From a checkpoint of a small text-conditioned spectrogram diffusion model: norm layernorm.
Rows from block 3 of the denoiser of a small text-conditioned spectrogram diffusion model, named by matrix and row number. Rows with one number within an expert belong to one neuron, the router's apart. Each number is 200 + 30 x the weight over its row's rms, rounded and kept within 0 to 999. All counts start at 0.
Before each expert's rows are labels from the 100 clips, of 14848 (inputs lightly noised), where the router gives the expert most weight on average: "top examples" is what is common among them. Only what is clearly more common there than usual is listed. The data: synthetic speech, music and everyday sounds put through simulated rooms and audio effects.
# router: router (model.blocks.3.mlp.router.weight, 8x128), inputs 43-85
# gate: expert gate (model.blocks.3.mlp.gate, 8x128x128), inputs 43-85
# up: expert up (model.blocks.3.mlp.up, 8x128x128), inputs 43-85
# down: expert down (model.blocks.3.mlp.down, 8x128x128, transposed), outputs 43-85

# expert 0
top examples: dry; dropouts; everyday sound
router.0,183,144,258,216,208,192,196,170,163,214,163,219,221,219,167,177,214,210,184,247,175,148,249,156,181,246,164,239,154,174,253,169,187,239,183,221,205,210,209,196,180,178,191
gate.5,202,191,191,203,219,166,275,218,231,193,173,222,196,201,168,196,185,200,199,296,235,187,224,191,170,194,207,229,166,154,187,204,147,186,216,200,169,208,257,195,165,190,183
up.5,233,167,190,204,194,130,195,257,243,210,180,174,175,217,244,213,195,161,212,258,207,201,207,215,173,185,202,200,179,208,184,225,174,163,196,217,119,213,172,206,183,211,200
down.5,156,199,248,212,183,152,184,211,197,213,214,225,188,255,150,170,256,234,202,182,158,184,221,217,184,188,186,208,178,218,243,224,203,192,184,157,120,210,239,238,203,201,229
gate.6,220,161,211,155,185,168,203,220,212,252,194,261,208,206,221,240,194,276,240,208,199,202,187,154,205,195,194,158,192,210,211,181,174,177,176,195,208,186,184,204,181,200,228
up.6,216,185,160,195,209,172,175,183,168,158,236,161,167,222,216,174,231,191,229,101,173,253,167,252,222,242,198,139,234,223,209,219,182,203,191,109,235,180,170,229,214,248,264
down.6,186,203,163,143,192,178,157,196,196,280,187,190,166,233,216,189,197,172,177,297,204,183,252,194,213,255,206,159,207,199,226,190,210,194,218,146,245,184,250,207,173,199,211
gate.7,256,190,191,221,253,218,159,250,163,221,188,189,225,183,189,223,261,208,222,198,225,193,206,203,237,160,257,149,226,246,174,203,151,184,145,178,218,218,170,174,249,222,220
up.7,251,165,202,178,267,222,152,225,180,240,188,192,216,177,190,211,230,204,234,219,213,174,229,221,256,178,215,146,223,283,163,234,139,161,155,201,201,241,135,182,210,202,175
down.7,266,214,138,172,165,212,229,154,215,234,162,201,185,241,194,235,181,204,208,200,194,164,211,187,190,190,155,248,163,215,188,171,145,144,152,163,173,228,194,234,164,238,234
gate.8,209,252,209,155,216,222,174,181,192,233,202,207,144,212,221,173,216,186,195,202,262,209,176,226,204,163,186,205,170,255,169,181,227,198,147,188,170,221,188,178,167,162,239
up.8,207,184,168,202,215,194,246,198,163,195,174,194,239,192,180,187,247,239,203,234,193,200,182,223,246,149,252,143,195,228,211,181,157,250,220,118,199,224,169,163,201,140,242
down.8,159,253,222,232,176,165,225,204,175,213,233,209,216,204,221,226,182,139,189,176,177,204,190,217,247,209,218,153,218,216,238,178,232,140,153,149,228,165,201,209,199,254,212
gate.9,192,175,199,209,246,219,235,221,199,227,179,182,202,201,217,165,264,183,245,188,192,179,221,188,217,164,228,139,193,275,187,244,206,184,175,173,182,217,170,225,237,235,279
up.9,191,195,190,228,208,228,236,205,220,217,136,195,191,267,236,134,212,186,184,217,195,171,200,176,219,207,211,147,157,245,183,224,203,158,190,173,212,210,178,230,220,231,259
down.9,160,203,179,156,210,220,157,179,170,216,166,227,240,189,259,161,210,210,230,185,228,166,207,232,249,170,148,214,236,220,220,258,205,171,170,193,203,239,187,180,156,239,182
gate.10,230,207,203,167,202,171,157,229,141,193,184,270,219,175,208,182,220,179,193,182,189,214,190,212,221,174,231,173,218,233,245,160,195,204,237,166,181,165,173,189,201,167,176
up.10,246,159,175,175,195,224,206,220,178,196,218,246,264,170,218,158,216,189,231,218,171,219,193,236,200,159,166,226,185,242,181,128,198,213,230,199,208,189,212,165,239,227,215
down.10,154,254,245,218,188,186,197,213,175,185,168,118,251,179,187,198,200,205,171,169,157,171,198,173,149,187,189,256,122,161,215,253,219,177,201,277,202,199,184,156,218,223,199
gate.11,269,177,179,159,225,231,213,226,228,228,173,221,214,207,228,207,211,146,189,196,179,162,188,234,216,202,201,161,287,170,190,206,188,190,216,190,191,174,194,225,180,188,192
up.11,210,261,217,215,176,213,203,190,199,200,196,204,202,253,222,244,177,190,183,184,232,155,170,195,177,217,231,168,184,163,190,217,220,205,199,190,193,200,183,207,287,166,186
down.11,205,217,120,202,217,203,162,182,202,211,207,238,192,213,189,185,186,174,191,239,214,231,249,215,239,214,193,196,183,219,188,172,200,156,201,188,184,243,209,205,275,228,224
gate.12,287,173,197,140,204,175,195,192,191,221,194,236,225,199,235,173,172,237,259,204,214,189,187,161,218,233,224,163,261,182,204,230,180,254,206,165,195,171,184,191,175,184,232
up.12,204,190,210,189,195,279,157,195,202,215,205,247,199,161,193,194,183,206,210,243,210,178,216,190,190,193,256,187,190,151,203,224,202,184,243,186,185,156,216,239,188,219,167
down.12,209,205,198,216,188,169,187,181,200,138,159,134,207,183,203,242,239,151,143,182,259,220,177,178,211,250,217,172,221,242,231,153,176,150,235,236,224,212,216,171,155,212,255
gate.13,205,156,200,203,174,184,191,229,176,200,215,195,189,233,182,186,260,185,226,213,236,194,205,183,268,165,207,147,226,277,206,198,237,220,212,195,179,208,223,227,208,191,236
up.13,144,212,219,228,196,171,217,216,198,189,203,213,195,232,171,191,197,214,151,182,175,200,192,169,115,223,192,216,164,144,183,203,214,175,162,162,260,182,164,160,248,199,220
down.13,177,204,196,215,148,189,224,216,221,201,176,173,206,187,168,170,220,198,166,198,209,206,229,194,262,169,152,183,184,199,229,226,172,175,203,208,222,208,168,234,158,204,172

# expert 2
top examples: everyday sound; dry
router.2,178,228,189,196,195,212,201,203,221,178,211,209,218,184,252,245,213,225,193,206,215,240,187,173,200,109,237,172,201,204,132,230,160,173,163,93,177,201,187,221,231,212,229
gate.5,223,141,192,206,183,205,184,205,208,226,172,203,210,200,157,243,196,151,165,205,191,181,197,187,212,247,187,202,233,272,210,186,212,216,166,255,203,163,149,167,165,265,206
up.5,189,143,190,252,195,231,199,204,218,139,165,223,198,232,174,249,172,149,173,266,194,208,187,157,209,192,232,157,235,220,164,233,220,204,174,246,184,205,210,252,182,283,269
down.5,216,154,203,187,220,223,211,206,192,226,148,215,210,204,173,240,201,158,153,181,222,170,159,232,193,182,204,190,179,268,180,184,210,198,148,158,190,165,159,206,235,273,200
gate.6,232,246,249,192,144,168,257,154,212,226,239,244,208,218,181,193,243,183,156,184,164,228,230,162,176,224,236,162,182,235,209,157,222,194,242,244,210,236,200,201,191,187,211
up.6,227,222,194,202,142,189,218,191,204,217,224,198,199,192,253,166,225,142,156,209,209,183,176,181,224,226,201,186,234,208,180,167,177,152,211,214,205,160,151,170,204,129,238
down.6,195,227,211,206,250,231,198,225,200,230,236,182,177,220,242,217,212,165,170,184,205,204,205,231,180,202,186,211,162,204,238,186,175,159,188,153,195,178,156,221,203,141,148
gate.7,222,237,212,167,163,188,191,149,163,205,214,195,179,221,217,242,192,192,220,191,183,156,224,191,181,228,144,232,136,254,175,216,238,198,209,210,230,193,186,229,175,259,143
up.7,183,233,223,202,177,198,214,158,194,238,217,164,210,153,203,217,171,246,240,138,244,176,232,162,216,213,162,206,183,182,177,193,210,159,179,224,307,204,172,197,195,210,162
down.7,209,248,116,231,242,206,203,210,225,154,230,171,206,173,218,233,202,172,217,230,255,147,167,230,189,163,224,182,247,256,232,226,229,191,223,251,216,189,193,144,220,256,249
gate.8,178,194,224,214,231,176,237,173,235,243,213,254,196,194,167,185,216,217,175,179,184,267,207,167,137,214,151,183,192,180,200,200,217,241,207,231,190,143,168,208,229,242,188
up.8,204,183,159,209,204,190,168,240,194,188,205,184,184,239,217,225,159,167,202,261,190,153,209,238,258,128,192,245,198,240,180,227,170,179,207,230,152,223,242,244,176,176,178
down.8,209,195,205,222,263,166,196,153,227,183,232,186,163,250,228,229,223,173,213,218,212,177,240,174,160,190,163,169,173,190,195,209,198,168,181,234,185,218,222,194,214,169,162
gate.9,175,251,216,131,183,189,225,169,195,249,207,176,214,194,215,193,249,243,215,197,178,186,240,230,220,197,155,204,185,165,153,161,180,150,181,178,183,168,191,164,184,175,172
up.9,198,179,185,163,205,262,185,187,156,217,163,194,194,249,217,146,250,204,156,307,223,197,165,246,212,160,194,172,205,232,188,206,180,204,193,135,145,189,199,162,202,163,219
down.9,192,258,228,224,186,203,214,238,185,194,273,197,175,188,252,200,213,221,205,169,192,245,215,179,160,216,188,205,215,160,212,194,187,131,196,268,240,204,189,214,220,190,215
gate.10,164,206,204,191,162,181,227,150,222,195,210,215,218,210,169,207,188,242,206,202,222,215,199,187,179,151,195,240,259,202,166,216,217,137,253,218,220,141,211,169,212,246,210
up.10,191,212,136,232,209,175,236,178,212,205,179,219,242,254,200,168,175,198,224,237,220,185,176,191,245,192,220,191,220,200,156,180,221,146,226,185,198,161,151,212,199,236,211
down.10,232,163,221,189,156,185,244,177,244,224,184,198,236,192,238,221,189,180,146,179,221,177,222,177,177,164,186,220,250,158,184,190,181,244,130,236,232,275,221,179,223,151,195
gate.11,220,198,165,203,263,231,261,196,209,226,185,208,200,134,248,185,220,246,187,167,220,209,141,188,184,213,211,206,222,189,183,176,245,234,215,155,204,171,193,211,250,207,192
up.11,225,208,245,226,226,202,226,226,213,214,209,204,224,183,222,186,160,197,166,248,204,198,238,180,148,222,202,195,155,196,186,176,223,190,216,134,153,173,208,162,262,209,194
down.11,171,219,169,231,229,174,186,176,155,192,222,221,192,236,178,199,149,174,202,124,182,173,241,231,211,240,138,231,168,159,212,269,188,159,177,219,200,227,221,187,209,187,223
gate.12,236,203,197,200,221,189,217,212,173,211,219,197,200,198,223,178,223,171,201,216,225,177,202,219,228,199,249,199,144,237,180,223,183,219,149,169,221,229,211,197,199,183,235
up.12,245,196,182,196,236,195,235,197,188,214,234,205,230,207,252,180,207,156,197,211,235,164,181,224,222,206,225,214,164,231,180,196,163,190,147,143,223,198,240,215,200,204,236
down.12,249,183,189,226,155,194,174,201,198,179,253,207,152,216,230,174,201,154,177,176,173,164,120,199,186,197,186,182,228,240,175,210,156,214,141,217,193,209,258,172,177,203,145
gate.13,236,180,200,236,224,213,231,252,180,188,176,210,220,225,156,197,174,217,210,226,213,230,196,221,150,198,193,159,182,211,171,220,218,174,167,189,191,231,241,235,248,250,200
up.13,232,182,183,231,216,212,210,264,172,199,182,207,223,224,174,194,196,209,208,208,204,224,186,232,146,221,151,174,177,206,188,220,209,184,188,195,202,249,238,214,230,280,196
down.13,211,206,183,181,174,199,176,150,238,205,151,214,177,200,166,196,211,223,202,174,213,229,162,170,259,219,229,213,221,196,217,213,200,160,180,204,205,232,265,193,169,260,225

# expert 4
top examples: everyday sound
router.4,211,183,236,207,214,164,164,191,155,178,167,199,231,228,171,175,165,172,186,267,179,178,168,207,217,271,151,229,192,199,260,159,243,240,222,197,169,195,200,189,183,181,206
gate.6,256,229,201,192,181,230,184,230,189,149,186,258,212,214,248,190,204,193,188,312,209,221,188,164,167,157,207,230,206,173,159,198,218,187,172,108,215,183,195,200,193,172,201
up.6,184,196,216,170,255,147,218,241,217,180,219,200,160,175,190,200,230,176,224,198,207,193,209,213,256,183,197,202,196,195,187,230,193,185,184,159,185,219,199,193,192,211,184
down.6,241,241,150,211,187,231,267,169,201,220,198,188,151,200,162,194,178,229,173,179,204,175,170,215,198,251,146,210,199,211,233,175,227,201,179,192,173,235,250,262,190,213,246
gate.7,193,173,213,190,221,224,211,237,227,170,203,214,171,145,205,205,225,182,261,254,249,245,222,221,172,221,193,198,204,169,154,239,219,177,222,206,159,200,221,198,179,221,212
up.7,193,273,207,235,147,223,182,174,179,194,235,255,224,198,224,216,160,226,172,116,144,187,204,151,163,182,225,205,174,182,236,164,224,199,192,222,249,208,209,202,218,181,203
down.7,206,151,245,272,159,204,194,173,205,176,187,154,212,168,169,168,145,154,203,289,196,230,143,196,159,226,246,184,192,208,240,245,260,193,200,214,234,176,166,205,200,188,175
gate.8,166,234,158,262,203,229,230,179,189,219,230,142,221,196,181,196,191,190,141,126,207,180,183,211,186,173,237,151,162,187,239,196,153,203,210,135,205,201,215,187,195,201,208
up.8,215,198,222,156,217,195,191,191,222,196,175,213,175,219,209,244,242,246,227,178,168,182,207,162,205,200,185,239,225,203,158,212,216,209,169,220,259,203,188,214,224,187,209
down.8,161,232,163,155,206,226,135,214,190,213,237,256,163,202,201,209,205,206,158,158,202,176,172,207,227,171,167,213,233,162,75,134,190,173,227,139,226,208,209,179,191,185,217
gate.9,227,228,198,240,238,198,231,253,217,234,188,212,229,197,228,204,203,185,228,203,254,214,159,211,212,134,236,228,226,217,133,148,191,223,215,181,169,201,174,138,191,217,182
up.9,176,180,191,197,228,241,214,160,191,195,202,221,177,191,175,199,215,201,183,140,157,162,216,218,184,215,168,173,187,212,188,252,183,192,170,146,228,230,219,251,231,213,230
down.9,186,157,176,230,175,182,173,219,170,189,201,214,206,231,164,171,134,217,240,191,232,217,178,162,162,209,217,190,224,225,220,211,194,200,207,132,148,162,190,204,213,186,129
gate.10,211,218,177,187,132,204,190,210,177,162,235,210,219,235,171,210,293,241,241,249,237,264,199,186,206,227,223,124,195,198,216,154,201,161,221,211,198,131,208,204,208,184,217
up.10,218,174,196,185,165,177,211,202,188,148,218,201,212,194,188,201,274,207,228,274,193,206,210,171,246,226,204,164,209,186,200,125,213,189,204,181,239,182,199,183,196,222,228
down.10,226,187,201,177,160,155,201,179,180,252,230,137,205,229,216,194,162,214,169,131,221,199,194,222,211,178,198,170,183,220,169,238,186,220,175,219,194,229,214,205,200,195,226
gate.11,219,214,192,226,231,189,231,209,172,210,168,204,226,199,167,223,179,221,209,183,201,166,208,183,205,218,260,205,165,129,148,221,232,220,222,208,218,172,205,152,173,181,167
up.11,139,221,221,230,200,229,158,169,234,204,220,251,210,166,256,154,182,176,231,210,204,167,191,181,211,185,166,190,216,227,213,212,226,191,160,184,224,201,180,203,230,222,184
down.11,224,175,185,285,217,148,222,192,235,234,225,176,215,184,155,216,184,201,141,143,239,273,163,191,224,221,224,203,214,244,185,167,181,188,193,179,217,176,199,174,167,210,125
gate.12,172,223,180,190,185,244,207,195,236,183,178,193,243,180,266,184,185,169,216,194,188,226,186,196,225,209,178,193,179,229,134,212,170,252,225,182,177,172,178,194,171,180,145
up.12,175,181,200,209,202,313,184,214,203,195,144,233,214,192,232,187,241,211,243,250,228,206,212,151,224,196,189,126,172,218,144,246,172,181,168,166,225,203,190,270,221,212,182
down.12,234,192,195,252,252,182,233,166,205,237,234,233,242,189,204,225,149,180,165,165,261,260,152,172,225,213,247,200,209,248,212,181,199,219,188,202,218,181,217,195,187,222,128
gate.13,240,197,185,150,202,220,206,201,158,231,187,200,247,198,212,182,185,189,183,171,216,210,174,216,197,168,127,171,176,229,173,155,171,195,186,192,180,191,218,148,169,203,187
up.13,215,188,182,261,209,191,184,209,217,182,185,210,187,227,215,241,252,223,264,233,166,178,171,223,248,171,239,233,200,206,224,217,152,241,200,252,198,220,136,202,175,170,205
down.13,193,192,142,207,194,266,214,206,230,193,189,172,230,217,245,215,127,182,178,190,238,182,186,155,208,161,157,152,192,241,234,227,200,205,221,177,240,193,219,216,190,187,207
gate.14,197,209,194,189,159,179,262,224,228,208,195,226,198,107,228,223,171,183,277,178,190,249,214,210,177,212,229,221,190,206,183,266,186,211,244,235,146,170,200,212,220,234,214
up.14,154,224,213,145,171,199,226,154,218,244,163,196,202,233,206,184,175,224,216,196,193,224,193,215,180,201,220,144,205,155,218,204,184,198,174,233,183,171,183,153,237,204,248
down.14,239,156,212,239,192,180,248,199,219,242,165,193,228,125,207,209,213,160,181,275,176,228,180,153,152,248,271,186,153,248,206,186,210,199,185,252,262,213,223,224,185,193,181

# expert 7
top examples: dry; band
router.7,202,172,201,178,231,201,205,202,184,226,166,197,187,211,152,166,196,209,204,188,158,160,233,162,181,221,164,196,226,169,213,200,187,190,187,230,255,196,230,161,173,181,131
gate.5,176,173,197,186,235,222,184,225,194,202,185,198,201,193,174,156,163,255,226,213,184,200,213,156,207,154,221,188,171,213,201,227,199,161,176,237,202,171,242,181,186,164,193
up.5,204,170,216,177,241,202,209,139,188,237,189,187,245,209,215,183,201,239,157,204,205,210,225,176,201,220,208,235,214,172,216,207,211,246,223,217,200,184,218,201,120,213,175
down.5,178,224,220,160,239,196,158,198,220,167,198,150,233,185,243,273,229,125,233,177,186,174,161,153,220,204,188,238,209,189,190,191,169,196,204,232,208,231,149,201,164,198,214
gate.6,192,218,170,166,241,256,233,199,177,205,175,196,253,236,212,186,193,214,165,210,214,184,211,180,226,146,209,172,207,219,223,235,172,184,202,221,169,208,218,176,216,151,191
up.6,176,210,193,257,184,225,143,202,203,188,209,213,170,177,218,221,238,240,143,131,176,177,172,190,219,168,205,210,167,206,126,169,222,201,221,158,263,176,228,238,224,214,227
down.6,213,113,160,203,201,265,189,177,196,210,207,216,217,144,218,169,165,172,246,202,215,227,157,170,212,182,249,197,147,180,214,221,174,167,171,199,201,164,203,180,213,191,169
gate.7,218,197,112,179,270,261,198,221,231,225,184,245,168,189,190,217,207,189,197,206,199,210,115,178,197,152,180,167,195,165,159,177,212,191,198,189,240,191,149,196,160,250,197
up.7,170,195,253,160,166,185,200,211,168,220,243,247,228,192,185,248,174,234,256,222,210,168,254,168,191,229,203,205,185,218,165,221,191,275,199,171,148,229,235,219,203,226,196
down.7,253,208,134,246,180,212,223,171,160,145,176,209,203,222,226,229,201,181,222,203,202,262,163,204,237,185,198,231,229,211,230,229,228,165,226,179,191,211,126,197,236,241,192
gate.8,230,176,157,192,200,215,226,161,175,266,168,216,143,194,224,217,231,172,183,215,203,223,182,212,179,171,230,214,188,218,181,172,177,236,237,108,243,173,171,194,174,247,258
up.8,185,139,162,182,189,229,218,187,183,224,170,286,181,173,248,232,200,191,198,233,195,191,196,195,184,197,237,242,187,211,222,236,165,221,244,160,213,200,155,213,189,224,176
down.8,222,206,271,176,201,192,246,207,192,199,196,250,170,186,191,146,208,230,204,187,229,183,137,199,188,217,227,233,206,181,271,184,258,217,184,156,225,211,263,194,179,166,176
gate.9,172,194,146,181,235,210,216,179,189,209,184,198,221,203,174,175,135,220,262,180,188,196,165,164,241,158,212,159,211,193,202,222,182,159,163,196,217,187,208,190,208,165,185
up.9,202,181,187,259,212,188,231,230,228,145,171,229,204,226,165,204,206,147,185,208,194,152,200,167,212,188,146,148,120,211,199,195,181,199,223,167,196,194,197,179,189,183,217
down.9,246,207,207,187,178,173,196,249,172,158,221,189,264,203,172,202,221,216,208,191,193,289,207,160,179,219,152,163,177,170,241,201,165,201,157,187,203,145,188,173,171,174,182
gate.10,178,203,140,199,198,255,230,233,208,228,202,183,244,202,241,221,215,226,169,192,185,169,169,138,205,172,193,170,209,169,235,196,194,211,204,255,185,183,230,218,166,208,174
up.10,188,231,227,211,230,225,204,146,189,152,212,203,208,175,222,198,196,156,186,223,235,213,200,261,190,229,163,164,191,191,156,166,232,210,182,207,168,204,208,197,217,179,198
down.10,222,214,224,270,226,187,197,179,195,229,219,158,221,155,169,218,165,235,179,173,223,209,180,278,222,227,210,190,194,180,130,155,153,197,195,243,202,230,225,224,227,232,214
gate.11,191,220,196,201,197,229,185,232,191,219,162,174,201,187,187,198,228,296,191,215,224,180,210,179,213,162,204,167,185,253,213,203,209,230,190,190,185,192,192,175,198,216,217
up.11,222,195,173,212,198,139,191,192,193,222,221,131,201,173,184,207,236,147,225,183,176,169,193,215,211,203,229,192,171,215,201,214,219,202,248,202,200,193,154,182,197,207,158
down.11,175,232,203,205,222,150,227,178,191,199,167,189,186,216,184,199,202,293,185,221,174,174,193,251,216,243,202,239,190,217,182,252,212,218,199,201,175,179,213,221,212,216,180
gate.12,235,213,164,155,204,192,221,218,163,226,217,210,212,239,271,180,180,201,222,214,205,221,182,199,176,231,151,175,281,152,210,190,181,224,169,169,206,188,184,228,174,215,225
up.12,228,204,160,181,178,158,128,207,231,202,225,160,165,206,226,183,168,215,177,207,172,230,189,240,193,228,205,230,236,203,188,281,186,223,256,179,208,211,207,250,178,239,218
down.12,166,245,258,192,201,148,213,210,182,213,167,175,171,194,178,246,276,206,149,190,204,152,182,224,207,219,173,162,275,189,213,182,206,228,232,215,268,242,203,202,190,197,216
gate.13,207,193,204,156,201,238,206,250,181,200,190,208,197,216,205,228,165,228,195,195,173,199,181,216,258,163,218,182,223,208,183,212,130,115,161,164,213,197,224,201,172,153,206
up.13,171,187,185,204,217,168,204,137,204,220,195,219,183,199,187,172,190,185,184,186,198,213,190,167,151,221,178,170,211,186,216,205,225,279,214,248,168,151,190,203,224,271,154
down.13,224,242,183,209,239,171,216,143,207,182,225,214,173,213,211,253,193,178,211,210,207,188,173,167,168,177,176,150,168,191,208,246,174,147,157,239,194,210,218,188,236,154,155

# expert 3
top examples: speech; number of effects: 0
router.3,247,175,175,181,186,166,184,245,173,222,225,172,139,228,178,159,212,176,154,180,172,175,188,216,163,242,151,216,231,238,229,181,217,218,205,232,251,192,197,156,172,191,176
gate.15,269,190,171,236,199,213,215,234,188,240,189,215,206,206,203,147,277,163,173,210,145,198,186,226,171,159,207,211,224,201,192,180,200,201,210,206,193,170,214,168,200,175,159
up.15,177,249,192,229,218,272,162,116,173,179,242,215,216,188,209,202,228,292,212,174,204,191,180,238,219,231,215,171,153,190,183,128,208,211,174,161,209,223,198,241,203,184,247
down.15,188,171,190,274,231,185,198,185,189,213,164,218,199,160,170,168,185,145,193,248,146,203,202,212,206,189,219,219,183,195,256,295,228,234,234,243,209,196,214,188,220,220,172
gate.16,186,219,156,197,193,246,201,170,239,212,234,183,198,161,188,115,233,257,173,220,188,210,194,233,215,218,174,173,251,196,249,125,204,183,223,210,195,188,201,236,170,243,187
up.16,200,225,182,256,213,181,197,184,131,202,170,210,158,180,209,259,231,160,215,182,190,170,178,198,185,203,221,187,179,203,192,237,138,226,155,212,143,178,211,213,243,171,224
down.16,190,234,176,197,264,221,223,183,239,206,173,179,232,176,212,193,203,209,208,298,236,222,153,192,200,238,193,185,198,234,157,150,189,176,227,239,141,149,230,203,172,183,175
gate.17,208,189,208,160,182,174,216,220,202,214,149,214,203,228,234,199,173,187,220,167,188,204,216,169,218,168,204,246,217,201,214,195,173,192,203,196,173,185,188,211,191,153,170
up.17,167,174,196,233,164,177,189,211,201,118,231,263,224,153,165,221,158,179,176,198,194,226,229,231,179,194,168,165,169,204,216,188,198,221,242,204,196,212,234,211,230,239,221
down.17,229,197,218,221,216,231,180,197,196,180,144,191,265,190,207,218,190,202,216,208,219,216,192,237,215,196,123,224,213,187,201,199,173,182,216,218,200,174,142,176,217,168,212
gate.18,226,173,204,161,165,202,226,223,209,223,235,160,248,143,235,198,186,179,244,225,225,192,194,220,230,143,173,227,190,245,217,259,137,228,244,209,139,233,237,191,184,206,207
up.18,221,215,228,164,214,170,210,223,220,178,200,213,185,298,198,204,199,225,221,155,235,209,189,199,203,225,169,170,165,168,173,159,240,146,179,184,236,187,158,198,188,204,245
down.18,201,192,149,166,164,194,202,257,202,260,207,253,188,253,223,203,161,252,173,224,194,199,211,184,220,198,212,141,206,187,193,233,217,250,147,192,251,203,219,219,233,195,143
gate.19,225,214,159,217,165,189,157,184,188,189,207,206,104,246,205,205,203,226,213,197,180,219,225,237,206,261,212,239,211,196,214,165,200,185,193,225,159,184,211,234,137,174,201
up.19,219,163,268,121,212,193,197,250,239,165,225,224,206,255,229,222,252,167,146,185,166,164,173,171,186,178,158,220,219,191,220,228,187,207,183,173,123,274,201,158,222,196,197
down.19,143,190,181,161,218,188,175,197,207,161,207,218,213,176,172,215,163,155,222,231,158,189,184,215,245,219,123,239,246,164,233,257,210,170,223,165,130,191,194,190,167,169,212
gate.20,203,157,159,215,233,213,240,162,183,280,171,212,162,205,210,230,231,184,219,223,217,224,181,220,189,200,247,214,164,211,160,154,158,222,222,126,216,196,141,190,154,268,242
up.20,182,273,215,212,224,180,214,183,183,252,193,240,184,175,191,208,185,197,244,242,202,213,192,224,197,236,227,213,186,187,207,165,186,220,226,161,238,189,150,211,179,255,242
down.20,191,159,237,156,203,196,225,195,202,174,205,215,190,175,185,165,182,197,191,179,213,191,179,190,181,214,188,237,188,197,282,205,252,192,183,187,220,201,245,179,167,157,203
gate.21,249,197,145,203,222,217,195,188,221,129,167,180,245,177,239,191,247,208,225,216,217,200,165,217,229,194,194,160,208,193,176,150,201,183,202,196,140,204,215,173,166,210,218
up.21,176,215,223,177,221,239,230,161,204,190,227,275,248,201,194,193,242,218,181,150,230,203,217,182,221,171,223,118,208,191,253,183,177,233,218,134,232,202,184,209,228,179,193
down.21,152,206,221,155,214,201,195,187,205,178,220,198,269,213,191,231,123,207,236,233,230,211,180,148,187,222,159,164,232,256,217,204,195,187,202,207,190,174,182,198,199,194,172
gate.22,261,162,168,192,206,188,226,265,207,221,202,185,217,206,233,216,167,193,209,199,216,182,185,180,180,195,280,230,164,245,209,243,199,182,227,218,170,230,177,168,188,179,189
up.22,252,159,151,252,202,200,218,244,204,187,205,274,235,150,233,221,186,192,229,163,166,187,173,172,211,195,260,248,178,242,232,217,145,218,230,231,184,214,182,221,200,185,150
down.22,161,205,243,270,200,184,166,228,192,252,195,253,229,153,197,200,235,181,182,227,188,212,148,150,161,203,313,179,171,182,215,173,205,189,194,202,196,189,221,181,195,175,208
gate.23,203,194,173,190,135,241,198,145,204,185,195,207,170,210,222,239,143,240,214,211,212,171,208,214,224,223,203,261,186,204,192,205,171,192,179,224,126,221,221,203,191,135,160
up.23,179,189,187,151,200,192,188,193,232,241,203,171,213,179,237,228,207,218,249,247,205,227,200,237,232,238,186,189,184,183,162,256,172,187,233,210,143,220,179,188,172,251,253
down.23,247,197,207,247,194,222,197,234,205,175,220,179,193,263,192,178,186,250,157,153,197,212,190,184,222,116,158,206,225,183,162,225,154,205,222,219,146,192,179,156,204,200,184